From a checkpoint of a small image denoising model.
Model: 3.1M parameters, activation relu.
Training: adamw at rate 0.0014, 26600 steps.
Data: trained on rendered solids tumbling over patterned floors, 97500 training examples, 69.8 epochs.
Rows from block 7, named by matrix and row number. Each number is 128 + 32 x the weight over its row's rms, rounded and kept within 0 to 255. All counts start at 0. Numbers have three digits each. After the name is the row's rms in percent of the matrix's.
# conv: 3x3 conv (model.mid.1.conv.weight, 256x256x3x3), inputs 32-63, a 3x3 kernel for each
conv.186 148:128131130125126124128127124125122153127126184121128132130126127129124112123124116128128128134128121123115124137134135109107131181172127138093132129126132126113127127133141147130070145152132137130041139140088141131056165133070144142029131125060126125128129123123128125127128129128128123125122125127112120130070103164120103128149142129135138106130125128132130130128128152127125122175149037139142134124122131128123128122117128128128128140137096132142128128136116181147102134127109139141142123122156100044126100103140156178066134148081129121059130131130130128130125128127135137030177137000101106007124100082126135114128126114128128129128128131131131129129128128137129126128128127130128124114129132115122116129132150126128164130128136128129129129126126124125127094115073112145109129104107115103238111114229124128255132136129139129128128126128129125131170135132128147141
conv.187 064:127126128134104097127127127128128128126128128128128128128128128128128128128129131128128128124116125255255255128125126128128128118131128128128128128128127128130128144139128128124126034127127200128128126120125127128128128128128128128119134132128128128128130149167186206145128128128129121120237226141130131128134134130131133130128128128128128128128128128128128128128129128129128128128128128128128128128128128128125128255210137255129128128128128128128128255128128126128128128129128128132128128128128128128128152128128128127128128127128128128128128128128122121122225255128128128128128128128128128128128125128128173128128128128117091101129127191133131130128128128128124134128255217128128128128127128128129132128128128238092113163126128128128128135119134255255236128127128127128128128128128128128128128128128128128128128128128124119125223202255128128128128126144132134133
conv.188 154:127125129131129128130182128128135065132152128125135122123131130114130128125128140124130129128129124128129125152126129131051123130114147116135125115140135114135123130129125129131121136136130095115096097118127111083116095114120037081108104094085128126127129130126128128123130128128130126128129128128141172177147177184142128128130151128143131138145120140135140130130131126132125128112118067091094110094053088129127127129128126128127128132135127129117131126095133134154123129152099139131120140127129126145132148138149144181139064083129070044123129128130135144145130132130138208140100116085045000036145129127132132136130118122128131127131133120126127125128129128128130125128130127124129074087123098121114125131128131128128129124115126129128128130129128129129128168140121022000000000000000130124101150132125139138101127127127132136129128129128121123115127144119126126122
conv.189 175:130133132128131130126126128126128122127129126124126121200197221167139191149148175127126127129130128132132128125099132136048126140133160117141144113145127125149129096111121111128109121123112171162194159169195129137131128112129154120127134094107126126127129130129138132128126127128114130128136128128000038000000012000000017000151139158167147165170134147125125126135137139135130141158138143135125143168132160126128128129128129128125126133132126126128125117134132113125125068126124131146119126105104096072092075068086152135139142117121133122115125128127121120121124117117156169158185188188171161164117105123123118102116115100128133132140128133128144151128126127130129128130131127138121176148129176161133191126136127131136129132140130126126128130130128130128128129138116123130121136141134122122132123120151123119142129130129129129129128128128121126120123131128115126123
conv.190 055:132149148140151150130133128117114105122117109112160123090075099094115100095114106133126128126127073255127136073108101108105111113121096120116103000115146103128137085118125113128128125134131127128111132135124125135133118123086122126101152145122128106147123129103126129131129133095126138115127131133080074105192197139230211173118130118147161117123128100130132133132135129125119116136148126123143126120127129127137138128148143130136131136143082116138096118126111144182113094141178082137140086117130107127128164187153120156129111125123113120118128130128126128124128132126122158113145171122124137132151144172142137158129124130132154152126141150115107119127127109126126117128127130140135118149132110130131122157157138155151132135133130129132141126136121127129132126123128115095108089099112125118119151151135177174162123126129122124124127127129131140154153154158138137140
conv.191 055:128128128125126128124126127128128131125128131098126130151153130134127129129126128062050074123128097128159127141130134141143131127137132127132113141159091136148118101085084129113000128126109134129129128134124032128128124122127122141138114123130060070091128127086132125128066082091128118087137126128130135109129129130128128129129128128129103129128128128128127127129129128130129129093105113121107115127125128113120125129128111128128128127124128130124128128127127127150111135144057130129000115093115128127128127171126127127118124129115128131127077085093128112105128128128125127122128128101128126122130129127135130129127127128106106106142126095189127128074065064128131096133158127139144127142145109129128097089100115085128105112125128064077096128128094127126128117104073103043021127121043128133129134143129126126128000053083113125097128160080101077099132127092128126126
conv.192 106:126127126139108120141139126127126128127126127130130127128128128128128128128128128128128124130128151209160255127127126128126125136141135127128126129117115128126128076091102072035076101058138126126126129127111127127129129130129124123128060120128127126126132129129255213193127127127129133129233255198129128128129130130130130130128129128129131129128129128127127127129130128128129128127127127132131128127128127130129128229157135164162136127129128124128128128128128127128127128130144128129129128128127128129128128129128127126128128125129130129128128128128119126127181172129129128128126130129128140133127128128123122124131133130122113123125118122074072133129132128129120162128147200126128128128199151132151149117072128129048000132059050128128128130133128199255141128129128117119127124126128120129128129129172128128126128089128123107128187213188121082091091074067115086042
conv.193 029:129129128129128128128128128133125126138127126130127127132136128127131130127128129128128128110093109128128128123123127126123124126129127129132126130130126130131126128127126128127128128128129128128128129128163126128128000128131120127131127126126068128128112118128128128128046128128095124128128128128138148127151144134131133130127124127125127129128129129129129128128130129128130128135140129131132128127128127128128128128128128128128128128133128128134127128128128126131128128132127128130127130128126130128128129126125126130128128131127128133127128128128117125121128128128131133129138146129133130125127125127127129128125126128128128128128128128128128128128128128047128128128128128128130128127129128126135128128129127094128107112128128128128128114119128000128128128129128130131135147145128127128129128128127128129129128128048128116116000128128128108000127128128126126199
conv.194 162:127128128131140140129128128135125070145131041131137074118136125124150128116122123131130128127128128128128130075127120062097104087130107126077176117048170126119129132126128117123138136129129134148132041134145091133138103106127000107126111129122127125126128130134128128126127126126128128127128127126130083073160128046181155121123099106123129128128140128141150139133128128128130136115199171099144129093091106127123126126126126125124128129153157130149126148125120199133163198108142134088130167129127116106093135127090148106130125073128162154138127110129129129129127128129143147150136129127151133133127124119133150145101138153126126129128141141128126131128127126128128128128128126133130140130130147112128145108112128127128125128128126127126126128128128128127127131154153228128127114121125133136134137149141120138132128128127129129128127126127134128128129130128126130133
conv.195 103:128126130127126128128128128125116124130126128130126124155136147118108121136159158133133131127128130128128128123132129111184129035114047133131125128121097124129112107083094126174118122135121132127143149211176091103066200129146134116163122128125127112108127128128128128128128124129127128128128128128171137134195137131162129114136128118140141124140129124135132130131142141144151131148149141145138127131128098132129130129128127128128129146139124132125013117110109155150111154127090111098051131147130153143129152145126130119120143133128134128119126127127129128128128129128126127128122132119230115104128125129135126137128129136130131132128122121125126125127126128127127130128128128129125117129125096137135128128109134131131135128130132129124128127128128128128128145131134130143141255162146173143144143124124118128127127127129127127128128128128128104096127127087083106077
conv.196 025:128128128128128128128128000128127128128128129128129128128129133128128130128128132128128128128128021128128128129128128129127128127127129127128127127129128128130128129130128128128128128128128129129128128128128126125128127126129128129129128129128128128128128128128128128128128128128128128128128128000128128128128128129129128128128128128128128128128128127128128128128127128128128128129129130128128128128128128128128000128128128128128128128128128129129128130130128128129128127130129127129129128128128129128128130129128128127000127127129127128128128128128128128128128128128128127128127127128127127128128128128129128128128127128000128128128128000128128128128128128128128128128128128128128128128128128128128128128128128128128128128128128128128128128022128128128104128127127128128128128128128128128129129129129129129128128128128128128128128128000128128116128128128128128128
conv.197 044:129127124128127124128126126131154159127146146081124136111123132132129185139143131117099115131132128125123125115127153104106114130131113138126126144255117159138126119126122137138121136136134117120147123139183136141116138133146138139112133141131110105119117119117126126128113108126126127126123125128093126183091124183069115136124119134129120134119110126123115118116116118125127127136144153126129142129130148130130127118122128128128128119117126113112115121129138128139143123107105139000125128128132004122137090121126133126109111051042126126098129128128130132130126129133142124126117110121104123124119130121122129112131130125122124126117127120128131127128118120129149127128124124138148143131129163128127148071091111102129122124121127125119128128129128123125128138140123067126123130118114111100093113132113126133124114096115137131154125124128123132144130130136132132131
conv.198 071:122106131137134127126128130129126068133169160127141154132118120124133077144137134134133065129131132130131134138080091120017065146101124129132113163139117184160135135130107127128127121115120145136128111123114145154141097053068067116129151134137130130129133118132129090140131133130136133132130136135127131128144164138056094100136127129124123137122127135136129141144127127148136130173132138140141155158216190128129128136122130126128128126101121115128141128159161097131156107121123132132129081086095131132113145161134078119133116133126137151126133134119133133121129129125141124116172143170134133138108125142043129123154143147140133126149138133128140133130128129125132135128129129118101110144000135157137130128129207136135133128140134131132131134133132101108132101083083097113121115097089129127131121128140128129137132130124129135132130131130141151131129129130133125119
conv.199 092:127131131129127128128005128114146149118143160127144176120116123125109122153136126125125129130128128128128128150133166143128125132104122083122118117145091129127099134130129126128127119119123088067124116128133078100127114127148183129100193142164127127129128119128128127127126127128103128062128128128128120126127077046198151133129135142115105108129131109119123128121122128129127137125127128133138137128131127128128128128129128128129128141133117132160126131154135073117130024088120117128129124071125131120129136166145137137157209148133127108121129129129127105122129129127168131145124138131077130132124128132120101110159134129128128128133128124129135129127127128131128128128127128124096125131123122141141136129129128129125127129129131127128128120128128128128128116131137129134140101124144139146127136135132176146133128129130127127128128128128153127117131126123120123134
conv.200 150:130129128155168155128159160124124124126120101119125088130123082090047090088063112123123122113133131150170166130119122133112107130129128126131128128143129128139122129126124169194134177238190127107119118127127128126124128128128084138139126146132089124097129148132128145152107118126130133169128140140124128128076128128119121116124120127122124125108110127128128115128128127128122127114118127129131130128129128125127128127128130129161133128143127128121124127126127129126127127128084128077063124115123128126124124142128119110118123125129128127128084121128127128128127130131124110125124123117128125119129128128128127127128128127125122127159151131255255194120095121127134132128130130129097125055068033090004114117129129117255255128255188122121127128135136128140140119087099128076121116100125114057124086113125059114128123119115127128128127128135126124120134135137129235255
conv.201 031:113114124200211206118114130118121128119123128128128128116126128108106122107100108112092092127197195172214156128128130116124128055100128128116130128128138118128132127000000158172177129136127116125124125120137131132129127122098166151119125126127118117118177243207128128113104084080190239192129132129120121128115111119126127128128123128129128128129128128125128128113119128115127128128119121128130129115112119113117123125129129103095126122121128128124128128110128128128128128106127109102126120124130116116128120119128127118120135128120128128128105053103128160143127129152128115119117109128118126128127127128134139143122115107128136129179223210122116117125085103140204205128129091115107121116089095121000110123092110181184125129137122101068094158222194128131128128128128128128152075126127121118128119110123125128128123093103120158162126140128000133156152186193108124118
conv.202 025:130130130122188125126124124126126134120121129123128129127129143255111131123118139129000064126115121128127128131129123123149117130143129129126121128128131131125127126145142124117054127128126127130135118133132117133132105114126130130119146131113114063092124117128128127128087030018120119128127128128121113117108101121121129137109103108120118103127129125127128128128135128126128124124127128122128126115122122128128089128128128128128128123116120122112084122108096130124114143125103126132136140135126150166155129174143127133127131143105134136115128121128128129128128129129128128128124120122092089088105126134125135139117119119129129128125123124125127127128081000126126000128128128105106111115114105134137125129124129128129132136130131107044114126127128128128128119087104071091062117122119197202174151162154148152144127036112125127000128128128128130128126178122129123119
conv.203 072:218084101111098111131130128128128128128128128128128128128134130128134129128128128121117190073136075127255149128128128128128128128128128128128139128128128128128143140144174106101105128128128128129128128128128128128128127123118119121112128128126125123198087084078212208125125122119109086069232134118128128128128128128128128128128128128128128128128128128128128128128128128128128128128135128127128127128128128134128127130128098133129128128128128128128128128128128128128128128135128128128128128128128128128128128128128128128128125128128128128128126126127115091091215136126128128128128128128128128128127127128128128128128128128166128127102098096131133128129128126104099098128143243128136128128137128128128128255074128113000076127117128124201114127127081203255128128132128125122114127123121127128128128128128128128128119125126104097093199255128128140142113070105128128130
conv.204 044:118112123227255221136148132110115093107114121111116124175166145180163129139126123128119115033146155155197233129127128126255132126129131136126127127127130128130129130129129143167184129129127129129128134142145130127126158143125131136126128127127127111117177220191132151134124100114175195153139155139127126127114081093128112118171136129128099129109117130137130129146127127132128126109105125128129128127127127121110123126143140200129128126124127129125128128128128152129128149126125130124125125126131130133133129132131128128127124126128123119126120120127128142127127162131127126128124124127126127128130129128128129129127124125128128128198237212163157133128111108137154179128128126161148126161134122128122118128162147198222000171190128124095113148174151128145136123119119149148126151148148128128129127127128127128128035098000124126127127128255032130131141155170141134122
conv.205 071:128128128133147129127128128128127127127125127128127128125129128127130128036035110116112108128150126127128126129129123129126110114116130128130130128129129124109126115112111232255162129150129130128129128131127128122102055116125127121112129127122110108103126255127100117000109105110126177132077127128131136130129133130111076067128128127127128128110124128129129130130130129128126119130133129157143129127128128114114128111128126097127128130132129128129128128127128128129130128125110128100064129255139128134131127106128131129128128128128129125125117118118127127126125128128128129128128135137087044081128128128128129126127124127118130116127129163127143128112109107130213127128128125128128126129129128087057099110112128117255159124235128111111114126195127124128128129129129107115128069098116128129128127127127080104128110097100127149127128128128121177116148255196128129129
conv.206 138:116119127144144136128126124111105123124118122127119125097133128125132121127130118129129131130129127129128126138139156129057092192138171147103134150140126135144121138161134152157144155150148133111131090049037123088127165154158180198153138142130120128130131134129127124120128129130130130126124123124167185228197190153138119113128114124085119099127128126136134157147129130135104140165184146142131145108078093128128127117118120122118117112122124123144138120128127101130136043128104113130113149150154129129122092097102139125109138131131114116113131133135129129120120122126131149173099108091133126117131139177115125117095072063129216130130140146126121123127128129131129127129124116129128129132140129133133120132133130152149139130132131128130129130129126123122123133106110212140162134138137124139147135157143115093087130132134130130123120122123117117128118126120128128105
conv.207 105:126123125118108102129130128135132128137133128132131128128128128128128129130133131127126124116123211129177255132128127130128127131129127128128127128128128128133135127127123064121129128095052128126125129122127129128128128128128129113126129128128127123123122193255184182168136124125184194213255212205128128128128128128128128128128128128128128128135128128128128128128128128128128128130128128128128128128128128128127128243174128141148128041128128128128128128128128128128128128128134128132130128128128128128127131128128128126128132128128122128128127126127184127117255134166128128128128129128130137128115127127128126128133133133126118117152135127087026130128127125172121164143128188127128128128129134131144135123114110189091000128110046127125126168136148255194155128128128128128128128128128129128128128128128128128128127126126120123128128248143127127120124116135131122101
conv.208 093:125120125126112120130129130128128128127128128127127128128128128128130134135136134128129129122134155162224255158128126131127127131130130128128136128128132132133132142140141128124134128128128128128128128120126131128128128127128128128128132132132128173133210185255219230181132131139180255154255228242137137133139139135134134133128128128128128128129128128129128128133128128133128128128128128128128130149128132128130175211255147129128128128128130132128128128129128128128130128128133129131133134134131131129131128128128128126128128126128132128128128128128180204126170255128132128130131128129131128130128122128128124128134128131182158128128124128134131132128129130123159224194152168128128130128128140134146143138138134253126006154128133132128128199224128255255172130128128133132128131132133133128128131128128129128128090128130123121127185255255132131138128114137135134133
conv.209 096:129129127157094101128128128128128128128128128128128128124121125128129128128129130129130130127125189187255255128128127128128128128128128128128128128128127128129129128126163120122133128033103128128128128123129128128128128128128130128128132129128129129128128139243240216190130129127250169125246255195128128128129130131128128128128128128128128128128128128128128128128128128128128128128128128128128128191128128128127128255227172131130128128128128128128128128128128128128130128193134128145128163128128128128128128128128128128128128128128128128128128128128126123124218194145128128128128128128128128129128128128128130128129128129126120115128127128128128128128129131119123255132128255118114128128196129128128132121109101211120124138127129130129129164126125229230229128128128128128128123127128129128128128128128128128128128129130125123126255165187128123124116119138133118129
conv.210 150:126125123145152141129126128127130132126126126125106117125145135113128127124112125128127125128135140133146141110102119160116130159124146091113134110120169127131137128137122130124130127107095127091120131101108135102130125128109137125117128129153128127127138150147130131128126126127140145131130129127000002000000000000000035082132122135126118132142116137115124123123119113133118126157155123105124094104122120123120125123126126126126125127126125144120121144115138140133129133131082127121114127125123141138128127143123133133095137131109122126118125127129125126125123124126083101045129130098095099062124125126092126108127113128131132127128128127127120116128125125127127138128128123122114113137127121141128142126123128130129125129128128125124126127135129128128127117120122115128133094123127135137169120115158127123131125120124126123127127125126114133130124135147114121118
conv.211 135:133139132148150145122123129133126125136129128132119126130128131137132139136106143129089130130141144141154151113056103015026084139108129065109129103100121115118132122117128126116131160181188128125124126074111128126130054119145008096167112104124130135132133146146125139129130131129137144134128142127098084068135151148148156161105130130074145138074097130129128128143131128115140130109101122135134128168167209127129129124122124127128129129145137127133130097129128111075131055079110096073077117118126119128132130168163128117106127125131130128161088128130130137128121123130136110128136085079163134145157137131143131108134125127136139140127123129255255246128129133125128143126124121127072083021125112108008073133132138127192197127186139129113129136145143124127127142154155111127126123129128127129136122125135130130134129113129131127127124121123132122125129099119136165255
conv.212 044:131131128129133127132131128132107117130080118131063101129123121128127141120131145129000129128130134102126120133103048110100109130136133111113113107121107126126122133079115130167128130130132132122123142126124142135122122140075059079100101104112060119051125126127072127126049041131127130128127125126081126133115138128128129127154157168133128171152131126127124131133119124125122125129125128142134129133126123000000129123124125128128127134132151136120134128129131134127118124114070128116115141142140149146133141134130124152123232126134129142144067129128128139129128066128151217150143131127133097114121107119126095115124123153021000128127127120125128127129057130126126128128126125137131104126125110121115119039131131125130136125122124110132130127129127128125127141139149144138125145153127143126139109128157078121129131133129128131128128127127135144131128129150125124131
conv.213 115:130131131129127131130129129125132115127148133121130146151132129129114126166182170126136137128128128128128128122096143113096196157144175128128128152133118143122136124109110128129127115104113090108124124130104129111071126128109129121080121115130130120129128128128128127127127130129128128128128128128134106189136072255139130187136137127121138140132127127135141128127140141124128141126135126107175122098115117128128126128128116128126128126127122111131149108136139117133128077142101149135132030000066089077032061083029110128065124127012174122062130135128128132128128128128139142126124114079108072056135133155093085106128124119129128108130131134132129129126127130128128128128128128124130128130122127123121129128127125127129130129128128127129129128128128128128128132143155112126129122132118149154135131152132129128127129134130128129125128128128140141128133130111129128128
conv.214 057:126129126126131143123121124119121125128121130135123126142129124153167171148188152122112114127128129128129116095138137040131140121134141131127111141153131133140122116134131104100090088085092202255178148144121144156155079113137015024142135096111127129126128129126129129130128127126129138135129131132220219160135137122128107119121129125132118139126118123114104119113107117100098111113098132124135130129185130128131132129135130128128129129122132124167127122166134130209202124238134137196113100086056112123103107125124124140119103127130136133128117127128125131130128123128113070063117090115113117118128131121129115129121083092132146134140145153129128127122123128127127132127128129124121130134125136155185140125125128150068135129144130127128128129139090129130133132080080134123115137127105107125120073068086098070083116122126125142138129129120133133136123122117111126106
conv.215 113:130130129129128130120126128122104114106090098075078109147117120126107108149141149129131088132129127125128127144142148137094127120147134070110144052121165092125130140140139128140141149175186130129134141123113125135111136131094224143047183149142129128128131110126126126127131132129128127128107128127113110139172114170132110136116143128126255120120123118129113119128128120129135132112129131106133131128132133130130129128127123126127126152155128139188108131133131106132107054135160108122132112114134192201176145187164093100135056125123111097041134139141136127130115125126048054055095129042084053002125128127144149121121123126128126126122120120128124123129131128133130126128127126151138138128134133129130133135130128141148132128140126130130128128127127126126126134093067097114111092098093153143136168149127142140130133138140134136129128126125128129122129135134125133139
conv.216 073:138140131116127125130130129194204215228252255237255255117123115109125113117111105120120120112110126128128130131104115143167138151172139110114129140128127135100094124130122126153088131128123111111114127144125133141113102120136137147129148132124127130128105088128130132131129131128102121128132133129128144134135148129127124103058112133090131118059084070125129123110110086107111116122173146147167134144147136132129126130141129131130128142152140088128146128125132110110107090125128106134127076120106102123125123120111144150126142159124107123105129130127126128128137148134115129107112162129095123100137156133144194144123105133138156138127115132125126125127130130128127129130131131124120104110130100092111085138132120126137122110120120128109128122110129132133130138142132137146131103127123115128130126135132128125125127132133117124129132133130111129122122157000116124127
conv.217 175:126130130123127129127127128133150163128133142129131131106063097113106103092110086128129130127126126128128128039077060043038064075107127065080107074105128109116122097103116120111104121126128082035084087048095125103106078120177081111163120107116125127129124125127128128128127128130125125123128128128103077066125135114176172168143130133158160144128137130128119129129126144125126135134131133111129138142140165127127126128127129128128132127127121099113111116120119140125125134152148138125118128190130096105114212162237117000115130095135158122126127128129129128124126128128134095144127116099129128109136126146133066107128092128127126127120122122124124128126126130128164127128128128150127128130148143115120102127117119127131117127126121127129130127126126128128128130134134115102126130124109130120109130126117131129149127130133128128127128128128135130129114104129125116129
conv.218 029:126128128128130137127141128128128128128129130128128129129128128138128129124125119089000121091095129128128132131131128130129127131127128131129129136131126129127124102094096128128128127127126103098112130140128126125128080073000090085096111104108040098128113128136128128128063112128103129131128131138094067088119107108129126126131133128128127130128129128128128128160135128134130129128128128129131128129128128128128128128133145128128128060127123128131127127128121128131127136132109001128121114103109126125126128126127127128132127136128129131128112128029117128128128132128128128128127127127127126126129131128128128127128128128128128128128128129136129128128100128046128128128128128141147131184185129165159126110143128128160130142202128000108128110128130128128128130130127139146129131141139128128128128129128128128128120000120128121129128128128109094104127126128126127127
conv.219 042:127132129126123126126126128124138132127136131136126140150148141141126126153144145000128130129097128128128128141136136142130150132162149098136130113128102146135122079115121134118119120120126144149202141135144141166255104124091073120114105068080061000127089005128128126125127131126074008128107127128100114117136126133132132130132130127120118124103125125108112121126123119116109117136157166170144151157137147130130128132129064128127127138127129123099124126109130131145119132156120142137127134125127111078128124117128124131135086122145129123117134133127131131129129129129145187181151123134122114126127128124127127116130126118135135129135131094125119122128127130129108129128128128131131112135169125142136129133134126121132127130135135128129127120129128128128128165178182120113114126100095139135123134134130116131132130130129129129127129098128136138138125135131129128120
conv.220 032:125131131125125128126127129114127125123125124125126117136134131137129128137130131128132133129112129128128128127116154127124141128118148154143122174130123151128130132132131124123129128126134124123126114112119128114128137122111187209146132131129129131131129129129127127127000088130110129128127127128122116118138132107146137133119106128121123134117127127136137128127128129129127132120125124123114114127108127000129038128128128127127130112101111117126114129122128140133127171136113154135129121122119143137128163185155105118124120135129124137136133131131131131130128129129115120127125121126123121123120122122102128125128129127000129129120117122194129128128129033128129128128128127128129131139137137143134133075129127126121124129128129100131101128128128128127128119137124135128127133126125131131127164131124140135129132130130071129129128128128120109115115109119129123122
conv.221 149:139118113133114112131131130128128128131131128127130128127128128134141130128140129133137141155182196178181233128127125135128128132133131128128136128070132133097136137142145051027077128005130128124128125119124129129130131128128129123118136129128199172216181138207255255183162155145255183162255255151128128128128128128128129128128128129128128128134149139128128128128128128131130131128128127121126128127128128194180152226200156150143128125128128128128128128129128126127127128129142131134137127127127128127127129128128128127128134127128132128128129127127128123113144198128128125128127129128128139138098122062128128128139142136255169169145125127099095129129136170147135162195161235131139215133159177138154143162134084171122057128102088189140133169233175213219148125128128128139128128128129128128128128128128132128128108085130125126156193246248131145154114099107134128105
conv.222 085:128128128127127127126127128136158170132167160131130128127125127124117128002000085118116117121118098128127127172122140141071126132037078124124111125129113099088134114121107115180108124123121130129127136129127128101082123158148095147172102128127111110111112132107118110119110111114114117113126120127131135127094070097078030025132125128131127128109080128126125126128127127125094123109105102118111123128121125119128125123128128128128128128117115129123129130128130128147130117129125123127066124096123110088125125116110121122128071109125127117127117115122118111121128128128128088127067104091068039037145154136050133063129126128105135127110114103128157128112111112117113116128127128142152128128127125088050047113141115102223117116197128113113075116128118128127128109112115036109103057132117117114119107096120094129132088100117118110113128128128177158126124127111127128125
conv.223 138:122126129121127127126127127146137127129126120127123124107089106128108128138134159129130130129128129128128128132105100136096130128143235101087126098105132122132136122125145123128127126127130121125126149142145154166162129107141130126172149127176129128130128127127128128128128128130128127129128128128214251220181184183129127174126125136130141149131125126117101121123122125107125130139137129160126127126125144129127128128128127128128128129134133133128129129120131125127117115133131113119129101076102104079090079051095160138171152161152129111122128127128133135132128128128043069072053044000066038030121097128104108120124125129119116120122124125129130129129129128129128127128117128129130130123126129127126159129130130123126129125125128077128129128127128128128128130124111078058000088088032129121126118085097126114114128128128130130130128128128108102104094093091109107126
conv.224 034:142148138131142138129127125142135125130130129127133126145131133138126136137129142136143068128135142128131124132103105127123112110129171132135118136127116133128114065104045137138137147155255130114118136137128123128158131071132178094069149117126129000139130136139129130130107140133132139140118131130145096000148136011130128115149136136159145133129124125129117118130110104122106104141128115135112116141121098137137131131134132128127129121115125120129134120095119152130139148086100126084126126145126118120126118128132150131135130142139130128110140089130134135131131131128190142152159126134113101118139133134125117105144141146142114140132139151120122127132139129126131139127128131128119141143108107132075086159144131139145134145128126140108063130136139130130130141157127130135138133123122131145198126125136125107121142145140130134137129132131135062000134125136140133179
conv.225 057:122089127165154144255152128130129128132131128132131128129128128129128128129171128128125125126123120128173255129130131128132134131133133128129128128128129128132134132129130118095127129099131129140129127127134128127128128127128126124116128127128128122125130127124182231250122122127129121123255255128128128128128128128128128128128128128128127128128128128128129128128128128128128128128128128128128130129129129122116128172125127128128128128128128128128129128129128129130129129129128128128129129130130131132132129130131128128128126128128128128128127128128127124126221207127128127128127126128128127128129129129129129129092128128091045076139134131141133136128121120128125128128128198130128129129128187128127128120105128128000097131129128123121125125116123255229128128128128128128128130128128128128128128128167128128128049125125127109125255231128131105114119079127047120132
conv.226 122:133132127142142134131128127120122127093109126101117121046072089070087081084121111125122122123126128120118119097107158099036111116134140095118119120127126139129129103124118164188183152145127150133147141119147161135171136123127164133127127120127129129130127127128129128128128128127127128127126122122140197152110178122078155111149132137113078126128136140127146151127126144145137133120133124145144152132148143128125125118121126127122123124171164133188148129130137135107127123131133126135133148147125173167158146144132105095121170167068146147093131129129126126126121114119204181146141127068110107087132113131119124104117155122159155161133132131131130127127127127128125127128124126123122125094090079130120104141129131128127136128128130128127126124126126124122121072033032105061099079047063127135152056038092089103106135130129129127128125123128098091098123126130129131118
conv.227 052:123124123131128125128123123150133122147130129122114122122131128092103084099094090128128127126110093129128128146130114137104123132112127116121135113137141101124118126136124099134122122123101026047047065067080117120131151176154130169119151155134128123124126092092127127127127126127115084105132131129199211217183188176174146127092087122124128129140132127127132126131140130131128135114125124127150132114101083123121126134131133128128128130129150154148130131135133138129118126142118154133087137158145134157144116121121118124129116124134127117081122120124127123121133133127169221192141214168137140135134146154197186195191183177116117124134142135130127126128127124128128117128128127150148155155147141133145130114126105102120129110111122127126126126106118130131128104111104102126115061069071064067088052079098095102099122124127128134124128131130113126118141161131122136120
conv.228 083:138130130134137132129132128128123112142122117136126134132129136157179163156198172125125129130130132128128128166149149134255162149137119145154132146152132132134110127137132137131134128128129129117116117255199128166141170134120210237163158202155129119135128128130128128128127111131130130129128128128172186190202220216195206184132120132161154155140185149104107114129123133134129124136170153133125132126112130131128127128125127128127129133161138129154131120145116110085114203119054132135117130126140132142163111106140121138129171179118131115121129127123130126126128128128092085103126118133120127134134182169137120130123124131125127129126128136122129133128128130129129129128128128126120138134124150128137130123126126123115117118119126128128131129129129128128128106108115113106106104095108131126124143132119126121122127090128129132128128128128113112112106065075094068103
conv.229 027:127128129128128126128128128126126128124124127124123125128124125127120122126126127128129129128128128128128128128130129129130131131129130126125125128125126127123126136136131128129131130130130130133130128131133128127129128128128126122127125122123128129128000128128128128128128128130128128128000128128125127129127124126126125126130128127130126125127127127130128128132130128128128129126126128129129129127127127128127127128128128128128128128126127129127128128128129126125127128132128128125128127127128128125128129127128128124120129127129128124126128127128128128128128128128130127128130129131127126128131000128133129128128128128128128127128128128128128128128128128128000128128128128128125126129126126125125127127128128128128127128128128128128129128128128000128128129127127130129131128123127127123121129126125128128008128128128128129128128128128128127126129000128127128128
conv.230 053:175128127128113124138140133079132130137130127124127127144150140130133132113123127128128128128127123128166133141131138134114127094135128132136129128064128129126127128044124050115104128127132133127129126123127127126000133129128133127000000128128129178127124117127255255225129128128125124132165255137113116062076127126126128128128139128129131129126121128127127126127130128055054129126137127123120125128126128129129129139255133158159132126129124123119128128126128128135133128130135128126128127127123120121125155130130127047125128131127128128128128128128132127128130130129134139126122119123125124128098133099130138131129132129131129128123123128140149140128129128129129128128138154128142143128130132128128129129128127128127129135132128128128128129129132139255134097124121135121122134124121131131132058127128123127128000081128129130128128129132127129125071047127127099072
conv.231 033:139143128121123125124123126127116125121112123112111129063054066133180143157196155123139142119117127125124124118135133122056093144111126129123144118110124115116117126134129117069124127128127119135138182171146149132126138145122142121095157150147132146141123065123126127127136149138094048126126126127084062075178136131169153138128137130117147129119147133115122132117000123124134142126126119095110122116135132128129128124124125128128127124137132126128128133179157137130128128120136114127142084082093108108000109107102129140133133120118076113123129129127126118123125125127142155130130135130154181172130144154121102110114127133124123125118022121035126000123129137126081123127126125129128123126121123126180135045141127124017133125127127127138137123123126126126126115129133042066113041035084134139122093099094105101101121125130126120119126125126126132136121125064108124132
conv.232 096:124126129128128128133132127130126126123126127110120128014111116127043052108000053132126126129124121128129130149113124117105141110119153124129141122100127126106130147133141129131175154193180140124127123121135142129130152103136241157138133141119128124126128128131129130130127126128134129133092130128151131036184171000127131020134130138134138125071138141124121132127126139130138152121115111142122122140132155125122129133129034128129127123115123138121127130131137130024072121047106118066145131133130127128129124117126118096123128123156127118129128120119138131128129130128081074140039117183099129180128127124126092062148133134124115114131130126135138132133129124128129128128129129137123105127120119141128133130160138135120129128126127129124124132128131129129128100142125086150126165130134145118122135110100117110116136123120134134133128128128099089118080115127128126134
conv.233 138:129127125128127128128129132125148144121132134122145134131131145128142152139138139132128127129127125129122121129121117132121046149127126125096136124127150124126131142128118162157136098125116159153128088137127125086121129127137125078120125089130127127127129128111128128128129128127128127126128127128136166154130171148117139134136124127136125157111126175126125111126128124135125130138124129131123124129128116127128127121123118128128128154131122179131113156164129132125116094133220123134132135094086128128125121123121095059114092072110125125126132128125127122126125128130125107002058000000124095088129117118074126127127117118117122128131127127129129128129127096131129126129128128132130132119126144124124128126128131115126125118130128129127126129120126128126128100008061255104098132133131140141137155132129136127080130130127128126110128127128134130122107129128095125124
conv.234 094:128139136114125127122150125123118124120094111131121118085065071126123132129134144127107134129127126128128129148156172140129158114147162144142173122115127121120120136158153153161140141142139123089101028111095078033085116097120108114161112116144125129143126126129128128129125130135126127128128129129119140089090123091080101096132123149143151128140131140138128127147145138125123138095122119127122128116067124128129129128129126128131128149137132132130126125115122079114123077130110114110119130159142124150129131131129134142131110113123104102125125129129121127122118122122105064101109099031131105136124077120129117111129125143128134127131136131122122129128126132129128128128128128127130129125140138132130151124130133136132129129129128125129133128127128128129129128018119165123114116129124129118120127111103133129124131143153128121127128129129102094107102112125126118125